Weights of a small contrastive image-text model: 9400 steps, 36250 training examples.
Rows from block 4 of the text encoder, named by matrix and row number. Rows with one number belong to one neuron. Each number is 500 + 50 x the weight over its row's rms, rounded and kept within 0 to 999. All counts start at 0. Numbers have three digits each.
# fc1: MLP up (text_encoder.blocks.4.mlp.fc1.weight, 768x256), inputs 0-63
# fc2: MLP down (text_encoder.blocks.4.mlp.fc2.weight, 256x768, transposed), outputs 0-63
fc1.584:470539557485474465455507559511534500529529459518491527521541555524421445579526476371490543523514452555409440535463505501510470466533552484553477415426523426537574517549474532530515493531483518
fc2.584:503549486498469592458447462532451571487446394526583525517468515532551481536522401506505437452439585514582510489493430562436505498533482441445459417550547468568564529575522525496534519521513489
fc1.585:501515408519519586504589540555460566456499451507544446521540441477348492442439481493476528445512485562515387535612517528446499460456513531494418483453439560539604473494480485578525505435440505
fc2.585:470545485584498532524449474457475541518540487531459602510482472474506436554570482586443507416492449498473508523537498487564502478514464524535525573470478421531509559474532588604477460490450472
fc1.586:485433653534557527504467505463451543499502405423409445498438526529582492535509514433585541392434424468438472498601495461446513457494495431396506524559402478473503364535455561502513515521461521
fc2.586:501515496449492454540542507471536464537504570431609481589580544503470447448446469542488502541525543433500533545626502533477563551521491456563530453484520578531477472563476470483473457587535510
fc1.587:579463498488489569519456505511530449484531410430516474433453466490456528441444481465430530489435470492578479521524554527507451505540518484550467587540515605525515642405573448492486485447535577
fc2.587:451451518587513484509439462510499503535499509511439501423443408489512520451474431517463570495533448607571520448520478518495515555456425593517585360372556569536555511566530548554496496530590498
fc1.588:532574431456416613427391494546509462530476475556488479485563528498503542544586525479429574451554536519509428471456541594427491492518427447470531498484523554483515543530550502505565524555499435
fc2.588:534552435477472520508502580509415504520469592603523440430464540522438571459547442531373605477398490541552566449455457539541448574503513488454539505482444483479501581595562467473440504554541521
fc1.589:503509618578551558563578523575548444540462519474486499420568532568506502528505502564471556462397512530482502590484426550423488485529556464567446527465412526490585515557547421562547443496473541
fc2.589:435445588513432530533547530504539468548481460486496505451580523517501467555456402431562472507523511469541515478472442534591513327524559565352438548447471477441627495482542458457506388474579483
fc1.590:460504512519514421551500477504498509356442479555444469524432483459552510415457534366492468509558506485573474459466491487525477564502488517530462494486594503580431504481579420542412497521457465
fc2.590:513465367503483418493502501469571496492478568531495571465498474456541525497505563486460476554497445484530520491503481426460526441449570538549528492512480495557419484571591523487380529494545477
fc1.591:472515440581391545491473481489534459589534473447556602504532524503511509535495540505523435490530562559520370494477474474422512528531497493477443443492485413498517473573518469487486365530570511
fc2.591:393463487484447502471603484494492549408480408445558534421432531528460531494520571443597466425552445562346498536469538588494499464471498495474454456461567586544521548485542560523465490475534467
fc1.592:572480535516521419546464543521499491587562509557492499455453592389545467502551463453447496479480424522547561522522489494492421529433460449567521509400554523470585573542477542589510417441579497
fc2.592:395511566438540612489380459444360502450606537447454417620459534563490516532598613536566510513501500472474393547546373432497512494571541402475528536525487542531493464542506483508592466490543526
fc1.593:559439532488405634557461484527459536576501474530537572502472527443485400491541502485476520474588574512516563535433555475561418451453548475484537544459514573486518478429547344465490554406494536
fc2.593:494448500513589449559476541512530418520463469509528529512544466505481532546459454523559478495447466420526438514470443500554550497496503590517573482452542479470595454440402553548570514521575433
fc1.594:504542503583429520556478478536412541540529510517524513500487514542560519457507462517521477522515517423443489557538481448587487435526523414502439444507533527539513542508450537515503546417427500
fc2.594:503517455575515531488469530455527455573366448512561537427501417399486470513431447540522627415417591543417523495503478550532519519530413508526470468464496533489437442509475545497627427493536476
fc1.595:636488502474466547537508590421456525505558384543573509418501483508565452544553471392507516461513427528538550510463441450551533497568564527540421429457478564456478542502472519485400517430477491
fc2.595:482493469529539569597465468481501438501469552452458548427469505512451471565474381524533435487435436450537490567601469542541587546475480553602507502518432534450502451487521594527519463596501540
fc1.596:462482480506544511510499521508647505590549482511549606442537534493468513464469472511441467410592453460451456545440456528532455481495476450566543485515514475499540537417449527556606439597529400
fc2.596:510399604578534477522402613582486538565515499545500473563470455551488536464497499431398532528387394439408480551484502406523459484525550607545403520531443565520573455458501506535501529538451505
fc1.597:508508517516539546506428476528568525448462382403581545477502454458433446581474544522550460421488528474643390517422475466533595444497508443564476460426542463579551481456517473488447589548487533
fc2.597:483471489443493466539508350507551419432612477462511414584487592478527533573453544423485489530541536505546554599468468512462546574497491511550503499452505513452555437542457481539483521540419584
fc1.598:565567545494469551538499548522553621575530444379486432440402551484432539524543522601521476410541570548548474489564480489514425471562532473545440466460512446457448479524429465578523476501491483
fc2.598:443528546484480448569458532566461498373571560439519491476509592547410460526464440490405357540390510425532420573472571444508535638493416456476512499496451440520554516471548486534455473539475499
fc1.599:474471468445439488427516477547543462458575562612477457406504473492493598474520424510442485519422470497493452498459474483472476463512475538481501479489480523530557612447515401421479440604442486
fc2.599:445415492335556562574525569505540460482552532454461530531513512549576546524475486530519454544483485515493541466468625511590518447460494511473453538580503412475498606533527547483522533477576407
fc1.600:412487499409484509451432584507445500532516510468511566447560545510575521472536518457607554466533589444464556510450460515489506512483617426555448446563547376500483574458553446568500505444518509
fc2.600:504461566415514607569489555532488535524472428515415556407533529493524490558563545568555479505515540535462523564526544503517472408512560523469498515507546564509469550457522554479512505491458529
fc1.601:563533549495490497534587486468567435569441548438538459483463582462575488550578465457414505453550518430471502511422516474473522461513616483469549469436442571484539557415531375477464537485461520
fc2.601:473590416387350499562490441512526413451412433462560538421477424498462530462409450438535530424493461567571476478506517507495460533486520422484502565508534519528465566521456520419531437418576516
fc1.602:450493555501469446504519520502506462551497531551517452529554467525463473460478325448487527578453568456427433517500458512461483527432511456495575446491444496504492492446429588444527492525507498
fc2.602:473537497496527467623462462540491505452546446552377484488438547497531481422523486470453451524583601511607437399439540581455479537438498546478526426573460510535520454470478439471548495495544544
fc1.603:472449498408514486438516461498488500467527422544512467513437584501559485493476544364439523397475420519516415521421493490451532548538492518468561404416554458479483568506481433572408512543515447
fc2.603:522449454446555496412450533476472478419458500507531417635497482450492557553514469502452396568519552543423510574443466566560480568521451614497510501541374494473513458518522522498492511500544538
fc1.604:511558511509523509529462612452430472491411623563464417472590452531496456546545506483430448462544511452404451497405454501523403514547511550459396567529522451417440518508494452492593543520478504
fc2.604:477526428447607564550368438446553548535503537496461398478522444470520571539426466453507526518452558461402496546526561549553480468505446569439491554442493592513410484519507509509448440495496483
fc1.605:510540512566510453472478512492491534474573486521499454542468555408520566537446588407555505440526401466435438417420525494505460433468584444547547491440505531505463466307590540450455464543457503
fc2.605:446532490540545542433513602521469412416465500521437466443480429576545605618486473429514469509404516504566493497500534564481522469452520546528557515460507416544450561614558523454546530465560570
fc1.606:551533533431481433484479486522546520562473395485496478452486432543575508553457555514446544443509450553521479512479460522453476542426445487501473448416510424442524606554398499514545474544527571
fc2.606:470474501532536554564430449551605544535426586503369484472493499467555564532504468488552489557447523531478552563554537503530574465544547592494505476603496436405485546513499550489482447565453595
fc1.607:471450497445411439577479530505489459479548479399482463435495561550473564531481509426415490470403429464465398468524558572487474484491608458526417447502516532511469592583452429461551557571536531
fc2.607:535558480495517496492491453529471491442438415396497462557524471539586537526509467511635466547582544569582588553427497592516489373514495448514515470413416527545551475559467492544460484527530560
fc1.608:547621514518493516547462504560567432566455517444483458492505530523525492441541455586484508471483493416452630482521471461553486510499559557529471564516517516560603552472465488534513595545392548
fc2.608:543539507521479512475460526515558544570484512489465532417453594497470493475460482508482483547507537484502513526486502510588546541455522486464521428546405521491498435447477533455454489453502457
fc1.609:450520430482493541487621626505523539518565495516415480479532449527517505547584481431523519482528496561559417471503480497442470421546509476577487443514520490484471456509379541533481486461443546
fc2.609:530569468439521444449410562441540468500460551414579444476574545503534499516580430569522541500446471551487548503445536439521511614497451464549529490473479562480368543446513515444532556434446520
fc1.610:423429574474437444465503497470483533413566458495441436476497531548567453504503486386546527381405377523512482496495469561420481504585602581525548462466529470576373501529486500544507554503446460
fc2.610:629514569589404542472473559479463504511484575488492462523516567463402506431544458485481604552386473591574489484547480569555506466537459464563522478470504511547503503455584445511406448510582539
fc1.611:484510565559544471506542557485531485471535477468489536536520438546477433589548574483579439471544546453578435532532494525541479482497572470565441410496511373524429484474462608498508465528493509
fc2.611:504518477477443437526498585485509505513500555481446521572443517490483440605437445553482620500453552520510603491531493556523439483498565483532564491507519549502400467554542545596500437530491490
fc1.612:405427493584556410561533524421523509400499478448503488502554506519415551538546446464538462516534413530447449425463592453502482602571498567516426492417443553574464426544498514473538538463471523
fc2.612:513517489503458474413455462543591479465502522478517448470487515453444584464462490512495482497439524490487569609476436425519482398535420434521479492576420456466443494490467505452583483465589482
fc1.613:405540467556507518478507514509477517601555496482445516347585487501493457479480522479560468478543556559443439517558506546479406446504478461452458436515523521567430492486527515447522504527474558
fc2.613:480504499410525484465461482379481545518435539550372549484467470514426481454462549582584471516502523556509446476456567548536417495522536612435540524573483520534544512529442567551591495473540501
fc1.614:488511578492556571381448403466546576540544556534405452553523599473498455363515501417511555510541517528508407526541549417619493460462492459540495416481485473521506437411596472589466465558490437
fc2.614:489487453339461501520480477435473428473523606454473576479488511484450402576442543492476474480466488519486508486466476458461469545504473456479499450450482569471566478545523504507574506500493486
fc1.615:479491469452525513384518480458494528564505413484488545451485620551483490555460476455517517408493517508553530472442430487507551441522504502500449481412456472528518431446406572559527474477471502
fc2.615:559514573353498529544492429610531515372522476462558591457458391506562445477468519499455395480534468609399489481579556494457574570496456423447541512516482465564547522480589442502434524468516477
fc1.616:563454441530381502516462529420475474522465439531563562472478509513478561462506518541460489541545541518566458618479458494450489500483471495582568440440536549477586517545500615472540510494461463
fc2.616:545533459442496478565463433484464609425496549467511443520483484449522432553482508581523504460555517456462467597512562550417463454465481495406474578517390515516429444506479572512514515469440452
fc1.617:465528481521460467555522489474549545522501526509493501510511463557424525461602524436375542353520517441436583532457516413578443496563586478490428500547536509481533480523538546506486510456438450
fc2.617:438532487558621603540435519600447501455552519401469507541488514420530427555507490483480479442426542502493531495492471588529497458526453368510489469581485494496640444508632463477511519463375402
fc1.618:475468515529488415565594606412587489417483443484518432477421501452642521461523507559533503499585532412506513567488405531528461453513536518497584544539512396496414546427484473472552496528561491
fc2.618:496563489595567598568432519429586456506491515495554487463445493476514491452550498399512482508459605610513483496507488454505609521580531492473552451473556508526537441494500409407538475501583483
fc1.619:499451527482473497538562502491494575536534471486519548449460563520485536501506407481442358480454415459390427569557505445481470500496543530540522481425485507488520529566519484409458599556543438
fc2.619:505531502492415465508467509455450377484540479416478514387473489540493458448500499520513584471490475459555514545506540597458584471463489441532517480539465403552498626496572519397518484445509446
fc1.620:423585546369482517473506387608523544513570492531428494436451562570510487409491531473416557476584528564516455533415479522478477513691576470395556539561520426429470566481494551423424510543572559
fc2.620:425659491500501478483454626478397490432520463518416567517458441515513480487546447490525451509472470507552473515517490496528516539484397490484471544505510467433511448470477421489501477516473454
fc1.621:458499501485453535505617511456547512499563469437580457477573557590488593474434467545476506502487546470468375576524564503532485525457537476464491496406506470473483554547481541491525583486533531
fc2.621:442472528488528543505461508528461485410462614394467555449455563550590573529564469565535551440497517519539430545459561548501611451493518557477460531526520498516479452510455533528557471489441487
fc1.622:541474506495489519457405448364609555449439430497489506436634482511558415539505524508449564486494518497561510475551458507487545520454535454537530419530493593534559493515513474463505444509389567
fc2.622:504575448515462425553527563558548557535460607611462443514520514428569570513553518523532477484587502498463493515478534482535496511508510571511542426393601459484537524511474446467447507502563576
fc1.623:455474576525438574447399522577474577514569563503500468405571501445548452471580546462470536386505473472461576511506481485529433537505453498564517490552451510543468426526473472491466542566381458
fc2.623:411559580506440457453600474535588409563477537458522499487579566550393464345508412546404507451401525493566587567374452550411490513526521537454543518467571531509481510439486414480525490526523508
fc1.624:413514502539604501439558542562433400522502517480542477365499497519576473499500446542528484529565500479405430484498522594567478442506525543534471462436521548548526552462406509531417510558582486
fc2.624:514576452449518535527484605468498527482433469445409471520537505541466526484403535460418473555505528410422614510519460535573489510489555519513413542479465468502504380448469582569515551523533452
fc1.625:566575540468440440464570517444560455468495476528507488475507495568566475396471490543459572575554573507447508463487554532568500479562510520528426522423592462464449567470519438488513518566559523
fc2.625:547550432562434508474486560522399472532428531481431471550552440450625469468508486479462635470436534521531439537521570475547554503512494430473549486443485467412490538521526527531582403514471534
fc1.626:480488451539383516478524470487408507583553471497438464504474461524484501481482559489485483453520479480507487499441487537466444475463443636653456469425538485542494423547524486525456540561506512
fc2.626:414486505461533391468568462574530432469540498512563494469553494544471543527540564494411566434478561565527572492481461450430526518510406482515469496587523534532590560497616399470559549400521494
fc1.627:511573480445393493477459560517488446534561536467474421622592453483623495489534615480527526503544514419504482515417455522480427502435514461398426496497503513552498549414522469449555541511583454
fc2.627:412458540470565507576540519485529541387491457508449594505428508441462434548580410489512584512471449557541637481459420549520518558551567456555498553552430461504543455455520483442542506527507491
fc1.628:500496526422485600496523464520497469505493500555580501439549403456557458462438567558599458416498516471504444508499501542613565482452504610571473435482466474520437423454531455576477501509436449
fc2.628:599613482459601387555476422526559414451532534519548518498501542541394562559526491431514528447536456510453513518544497464499442559532471476463489646530521474535498455531569525498410477522447597
fc1.629:532474462475420528532488537426488523556548362601479489508514508460489547490507459441485497543489470527491497575585553361499492483497512539576433453499544602537537501435571554597567488536456548
fc2.629:506496486509497503548559444528461459503500588463486525436500509461508492458560457451501544531511546489454415472505511549437471492651475503445504462471501484482544425463531581419541469418452466
fc1.630:444622446500464527497440499543490596479530506446491494551459479517480518510522445405500464465502509418486539546522521561482451473399479324545540458412437543496511594533473504469524549550532464
fc2.630:392471559446605569525520533569491482482548483507498491458433489507434489526520495536513492562535495433485511519494456553471497521525587495525479499532363597472531414505554455572554506535571454
fc1.631:531583556505507504517465534523459473588501467474534522485472461517477512540499520487465501462533515425493465490521527459514452411472540433536492483472563514561533463574595553537574473474356540
fc2.631:523426470500508412452617502492515527509455522505481535567442435443476383488494471485477528565508412579617492536391460513467550427516384519390479402434511493562522456493563495390479498471514439
fc1.632:472463431467561500525456609499376541513561539499500566489523527418560518597445499483493577491512552602483491432429458487515475525495506521519418520481559503474446512627444441567492495545428448
fc2.632:450481435462432423535596469469488494512518511476485508499554500573549462473575533492559464586510568495527482492451515416493400509490417576614536549499497498578421585575453594509542462528543496
fc1.633:583495473472490547551522486451577443463440445600502510444513562459534403513438512417504531597482472438451416536477534493538481528511420467552389527564528559519480490481520428447531462487494560
fc2.633:516514430515481544407446516458537548423510525447553447524487443510433511448469470474503485504449548564500501478443500499596497505503483557477529422499556548553400607470426527553530531471506500
fc1.634:477554474546626480463463543463490507546528531491486486572423509501541458508505505546438527514535477528496365575504524448454467362538483420502550507470487569466463568463435489462567528459494429
fc2.634:516568505479479516562578526491523553510544457479518518548536383521471555477413447479443553437469527540472518514633532532516483457454515531426491541505406496439469582500468558524474434542408534
fc1.635:486526465604519485458498513481438388541535408523473534477444457621497548551535539545456531403524464569513475484479569489480422424543481459528450513447580395443623541530432542413427550453501528
fc2.635:452474539434469505539424461430435590529377505529520452439443476533489582416545449548499496479558505561429595455523505440472447483490385583436544503486433551570608496436574518498498426514474543
fc1.636:490474509568532472553558576543558459414516443499478485562481429523463549468452458470509495539552485498492567514547512484476552475456574526465386413543463498466500418476623528498463594509442531
fc2.636:434543552559467550520472541502541495552491473627511555490526460409568487480401517544549425489552553528526453551529548474493506495556550546474468515522560480470411447426544549482436515445492533
fc1.637:508457524495493553453548505433565479581548487519535506479525415549465516508430601501451575472434534550496484486440513459482490552587616494508376478445529403437455586584540412505566539567507513
fc2.637:484507649452494429464442554430517520487523484460576455559514421596485523525464537467578496498569537438540513476521446448373469487513511522358507540510408519528526470523509463547478529423521493
fc1.638:527470507561538468525451503530612467575461434473482534482513486601552478517467388476445601460481502516478493529532508480569442442495404551562461500404551508481486506499512506417557460539552553
fc2.638:531532480538490599515517421409478500584556499520567366537517435453506497508506531546440499354462456495452456532483535437555520485545528505429522514524595432438525504477510534391525531577472561
fc1.639:464531407479408480483499395567539568513537480399518458409521510462467421511500503507560461443478531507493516423454440502516607522451450520449526563425426456516468444487527520485566513557478462
fc2.639:490530503456425486536484589589423452462568508507579500485454480586549437598508413525525531493502518478501456527538522487520480526547553595460579478523548508531485478551477590380495568540536560
fc1.640:426460495458464456560494416449619505464515451421482553524554512453444429498453588505514553428621564399508598462473480503425593456523597497477418522522532499502536453521484578428526513504495614
fc2.640:469460439518560495427519477580449513528487487453496452563419360486484526510649540523450566481458395524534513579504542553547510558435407394519491437523461498480567530549478486507550513489473399
fc1.641:462573486608457450523435498517548452531478492487484542459473526501327544414504540430445520550554427499572465559428456502521446520485431498517450543470512569619472438537519543463494452450512508
fc2.641:540493536588504471488445483472491412573552492490538478475521396458525506452383536497448447502468515528471515494513457481544472445479531446525477548493462393500496550505505510522545536609539507
fc1.642:491569465483428446549446523460569507403514460495505561502510578446496449491538543475472446429529519566510495555596521552536504555407360490552457474486479493531558502539515448477459506458530507
fc2.642:481520511441551546548494511572511467464542548575564488457509449554537483499478428479443529447450516418462458442547444455507563565540577544433524547438493486393433434464483502499534513483493419
fc1.643:473521503452616467481452547468525602501546502487527511419479440491529471528409561425541443436517518535464501481590499435537509494507478449587499501462579408424554455540519452470551578536433482
fc2.643:450483505473530555570453575503549563464467526497480465512613499415476538450439406487508502469480578441642492462480551559453448529515522459530514523506516558497468519478495512474461423449584492
fc1.644:524480520414499489491514453569476450467439514409519503500500488467427581514450459417572556434553397416553439515454544524504464542496499392488373473537588467562479469596533504524498568574513483
fc2.644:419435452478441427551447413431508495574439535553505524487610409539553494610474577525440436455465583432477464527457451475526513431451454514502525452528494533461458425547526614470573409517548463
fc1.645:468507516544532590553496515605438453533511540533573537486569444433541520472446520342477494503422568592407440538464586540532527462426560473578465480440472604506501518487542509529487495500528486
fc2.645:541508480476512511432482483472550476431475472500557524494541607523417510595432506549514488507492457470468578522547492414462545487463457553487541597495512444489519506644511435504468516426447500
fc1.646:493519522480476543537477498524479475506549492476478444470590546507488498565588602444453511407616429478483430473454544485486458604460473495537529483505470492479469624539385454436455481514445396
fc2.646:439460479518483482494518536491602444463486477491504490532503568480531496626577427510510564539393406539412536586520506420551562419569467451531537530553543581493535469483613510536518428421472437
fc1.647:561580513479571520578405512558525454491550479465500509426477595509477463484449464522493515565546413488527553546509481541495447436518517502578468467448436525516527482501426544494545559531525417
fc2.647:500515577527485535465445437570466555574503484507462583523564461468519516519476518501495486529525514415537533442469434485532535580463520479575557487518440503507534426447503506535543545490536505
fc1.648:543458611469541461481574495443450533497421414529527473509493523548499519434479483415501507422462534593493517432555449516550492450458600389512501508477527533460486510485514485499531549504487444
fc2.648:594488446476577486478536530499507552463477601444451535435501546522497568459554509498583532484521553512459408399532472455474466451411604444581490563630521470523514484525481516442529471486490515
fc1.649:553513458541473497548468448562511587488499512446566503421557517618479485421539512582487432483464447462513523426481534467584536453432516457544500489483554455536507440593540490518486488406565421
fc2.649:552495422423562547476569552588451531558521536445585529566517539598494398572415476498526518466576542541476487489441523562618502473500554517497471423500476421467528580457466441478566491596431566
fc1.650:534544518551486426492431458557521511518479537452447546481453494504453529496522562513462518431538564477432469541444469421544430538551475499531550473506606615515625444435493522515459477496451507
fc2.650:460437553373530479444573444556504408515498487529505392458516540553502458465559523407526517479472505469527453511477581427427504464505522518435513426497466596376591461561452560503533584610419538
fc1.651:490449415535453511546479597420560508445551600471583476523488518578519501445543528442512581411467576476444517434514452469480510451436433463551503490530515483471491526471513446434462497460537477
fc2.651:442533448476484543552435477467524594543438507543472502516650523437469440369525464523507458539521436511501459410488492564453493376516448542490495538604444483467466584556489475525576456524480491
fc1.652:526470522505492415418530504465566461533585602511525533523478460594495544522491629524561579450479469518591486510480516499540432498582488501563460479557476480410562576473559363499434441578436492
fc2.652:550489439510534573577494436447434502451388457554502443469577552542464564525537516518498512522500444549504486499520489506479437578560475516470515481560628449497551461491600553507519563420462441
fc1.653:548547437566451517433472542553470449496560522530507530496576470617391497569552480588455459413432538521503485490548481478563497386485479417533524489595520559438555476504492564455512457434650561
fc2.653:553435511455490459551536514497571474505517479464486476524489397530537507473433489528560512527597540474422485464538447445487522483451533501535557494502555497469408511521549465562531473483446522
fc1.654:465474489497373477483449456510431561561529506544499395543408559533512454449471573454484547543563452577380466462459521510433576520556493494499557553448494544469487464540514514490451550495478486
fc2.654:493556470628554513502514484500473451464508509520466530497466464435590533516474438480467502479479422500444455549523507419459472467487506563546615470564444558505470485475484485517500515537537459
fc1.655:436526506381420462423544468534456586520526575501531442565545546419529518526519480550569408517462515469543388513444476539508511487422466521436412525429464563574532476493506659490495581552575563
fc2.655:549428471511588463598490539472547523512489482520475381476441432418493509436450519485453511554535499549548567564480424507473596555546509477508390514517400475442493623382547541493494503493549482
fc1.656:573498531471439555457521516501525536571616500469570529467565481480480562480505544410460534528475508511499498611473450503500478596399466404469560492464535486544543458506439475483576392584552501
fc2.656:531511507577536471547407520490549602517502545482469556466556572465524575485581501593542539567504598486565532446451499502460512555467411542509491448393464520508454564465484581477495506440541443
fc1.657:477543527459507509522566465598469594461527490473499548472409582589438440523497503475559542518464497471528500490460540461477472486524466453466451493504523530526507395504470487536460562558525573
fc2.657:499546523486567353562524529499483513525569492501479542534521511504480515565568545491519520424494514472495471398498392582504510559505422531511505521426581458528521494457518524519476487493513516
fc1.658:483450489374482428422508484603544463495524536481431555497416507515495403550571521400577534524502492500444530528453532455433513438544541489458496514479532370414522514443350555530515511549531504
fc2.658:394486480575500504493566492414496455561458455529462506523639536534544473479549435482436467489487401474546463465545525471470531435527490542577480551506459483484490573460512505555444526493400505
fc1.659:539493463464427524452469534495504539521488469527423444530464498501608516482469478500437456452555487496524457523383528545437385598559576519478498462419598530530496491495492467418451540583454527
fc2.659:430646467452549552483529447510603550465525434564467576540485444512437579556516525555525492555490494605475405453496490539540462553515497574586566574553523529471390456500502492516555492472495445
fc1.660:487448484492531585527536506481479472479522491511580438442617508475586437423602369441513534486544560467495549503508501418482526493531500538571424494462471503456447575475575474523488469536433533
fc2.660:467483445597474485471547477565472515468563537479502523484446531392428501514528521406550558537524483531469433494502515437533514546472549442470529489605558482543537514579457560463528479481452470
fc1.661:385431573572471464507484542419422520525413466450508473558513573498483488447486480540456525561522581489479456392402466554503534480551523476615460490523421530414532495586539530460549567558517500
fc2.661:456601547463537470504578522486437448520560453523628480485453417468528456517500444594579477470390473553489521561503544423433493589526557575449621520468488448547485490472442477448469490467484483
fc1.662:482528583535488496564488569458486485505478462511536413481430540487512463514426444567468522466521490600526434530467411472562535479558547591592447452498483533480508490525511419504474489535468512
fc2.662:616488522558461427329461493540486472428420496491471465506439539591475583455449462578483545548592559489501567482549535486399512497469430474526473491564494449507534438462440473444476524531450529
fc1.663:541448437429456473533424526606536438544479528481576489523496548458529481460556541514520510481471493491476469521585532564519451576648558585463462492492405547491475444540483481428532487624473549
fc2.663:511494464426617488522494556460538495484375513600622422500534504559556620557466519459538515370453519439482504518446517425528496594439404487444561454493523513468473561565447554431517559539495451
fc1.664:469477591528377496491484520454484513506482485473558510474488575500470450415531586522557519524505504417488497470500406571512389505556554463519488494511407509510516411409533459460529660449485507
fc2.664:537453510593515504472563542604488416552539505515550515532501490593425501514501602341569440518561543521548578501465551516505489437487469506454517555392423429515506479553463424535554491484530465
fc1.665:463567451419546501461535472479527588388551505485520533440503485417487573467585570480490436426466423433551402506508498580529500433490462448495463519459520527433555507452485516553483560572479485
fc2.665:441506570474546541516558475621429459481586489432515430519480489468584505409478457543585518410454473517565487448621373495491453520540504464492482516323460462503523532530439571509472488440514487
fc1.666:541614520532496522535409523497529448492461480529586432599543456549557512458544539445505545418441570512462462513449526475504446488503498548536546477482539514480483532480509514471450567454382468
fc2.666:520529526541488494511574461412528584504449524464471539448538547483500472389465475384603490474458472439563469457406514514475449550544557501517464496465547484515557475513455557470580507582427505
fc1.667:515471574569507544435539508523517521541477401600561538562479543514553547447504498536329528436451560516473453493465523475451480432512519507564544450475569512436519459590453554491437448421505456
fc2.667:491468498554458429478560466462473596443498546522519436469466550503476429582540517483502549452515525525425507523510588472567450423457495442613550517497454555524514484579455486473494599462473549
fc1.668:483541452459489402537517585530488478470535552421489527541454505572565484527507605427472591492440491552470489479443482500518428482578575449424497475518651581554428486597500431564533498614523414
fc2.668:476515587508503475518458432521469461415459431431610529539408499541515555637503476564489429570459563436527488429482547428480501519406424536561483554508415535441534497529508481548527465455579531
fc1.669:359503487577526491472504535514516503448611596425482468480537493511535502512562529536481548446490547396488449497514544523464406532562386499406397489451479498491477505558502608511442611521486447
fc2.669:548553538450403488560552464466483653456520515539393509455530426495528526534526506536413598423569505453457411427564482548547549449546440512494508471489546544542524532554575533383568455643486576
fc1.670:484524420521492586528477493468493531557462540458457590493485483499518431482463491544597480402450526457535469458447529511538525568625557422450545502460526444538480463539581470492381532522508591
fc2.670:570496525495496413553466580512479528504474429435475528547461491493475485490576436505516465425546534472508501483552513580453524522408474524546490506544537529441539480508561580566574612570347502
fc1.671:557537456458484503510457515462521431459496407457542537482559555628562510466426533489508511517530547546532467530520485607477442466597544470472546453493529482415658461491455515534520449548537525
fc2.671:497416482475477462515511507538497409574537562516508617416491451567491444557518393460586475503481514477463501471570511544475470525387389459421604501521432611483364574474511446513639557431530474
fc1.672:490436531472534543407569508432493523574442412493424482401381551543382406481495477543516455500507554556516518475432462481506543454548498501467432548480521449500450476466513542511472555560485580
fc2.672:473497451441619461512447432532545435399493477524534532537553522477471559548535551463525566494482509504533445557507482555398529503567500518540502472388417483458568457492486612495478443490542407
fc1.673:468473464518462532463524543558517488484484462527433515607525598507565452458428512473486506493498504525542507464484540470506417526453523467470500545419555548525474524485514503440549572510492434
fc2.673:592527499536512512568428486540600506422505648397557448496440539561478493522578587497463452490438457509484505561625395424486478453487470447515547549583475477435491513443579381508410542480569435
fc1.674:503596454582474429496509577449528568474520488467557592470482496466479514549491477456516478564519485534513476501562521455540470431518441535509513525394514525463502523502535528473620486553461568
fc2.674:521414477533570627490546524425586492479519547500524458453456521578465495415468551540487508469454444517576585449498456513620505535427454555411451522479602444484444598499507480425560590537439554
fc1.675:504483540600498556542449513493553531563576535517470528472528535461479553507538480507536522415493549548437531595488456564479436563396502473480499535562531494538471478462468431485506599528525566
fc2.675:560498513392484584509491452419506352487535539509560520546452498572505532516475479419449524518458463529438505477501553518470571538502432421559524515491469497447542415557392581513493566507471593
fc1.676:497462393543562525451451535499517403501461524447460499511448596567504624468445445582501567396509526483561580543469479496541486492509559476556454395452529496571445503484546507453493469613358480
fc2.676:488403464490498466406486494480508531496547483468574431489468395582431564468504558507415566543511532470551558506540523450511427626443439505510512583493587441525455413536438501490522549385501410
fc1.677:531470469538548441511503537541462510483482553431571509544491502599523426606491555487483504435465492304539467466511597488533479523446525564496473498509528461521486473505484518494518463496493540
fc2.677:415504540528430514559665490468536442443478501544484511520591543477498500470546461552564460469543525558528485518572467534487453412542547539508538450518402522488554484538490591418492430458563520
fc1.678:550614510512494504482489441623486442536438581557537588461488478454429503500438504422462511504554496441416470485546484428585441475443507524455466591502498504491424414546456578559572585531478512
fc2.678:483466487528449408480514470555486527552524410513515475487487469531576544442575432499438504431498503498485409527532456545507454535523533496521526495498515511570557529484556558374458516542500586
fc1.679:480522412529566473481469500540486346487528509472536493471564485492433526449549499491546501433556519534540372526447488577495499496566539473576542512543435517439426531449545440586454600485471508
fc2.679:593494539470420478548477436483504575429535482563618428468421488514519631505478545584494493514463507480531465523562509507600446488511581495511530526451527554496533466503432507449548488561494457
fc1.680:452529713514543474501514592564533532522481464545432521491527392502441514593467451443514541451537471384470510455560434510448437506468472495491499490569558570558545518496550536499565432527564482
fc2.680:490450510464529519566476483462524404504541435485490550377391505525367466447540478442449609581491535524556569582440593496507479534553446551423500512478499492468415597461403491464435479491489499
fc1.681:551539428540477519605575456514612424449477367496551427559481555560497425431512458630550507537455489470500464532531467494458541395490557555548483521474475432466503522574520459528561518477422437
fc2.681:501421422525516491423479551556508591531520585501485607529496550432446461469511510403554478508512481546519466507396433465481534454524615458452550500571520477496448460446485400500543507611494534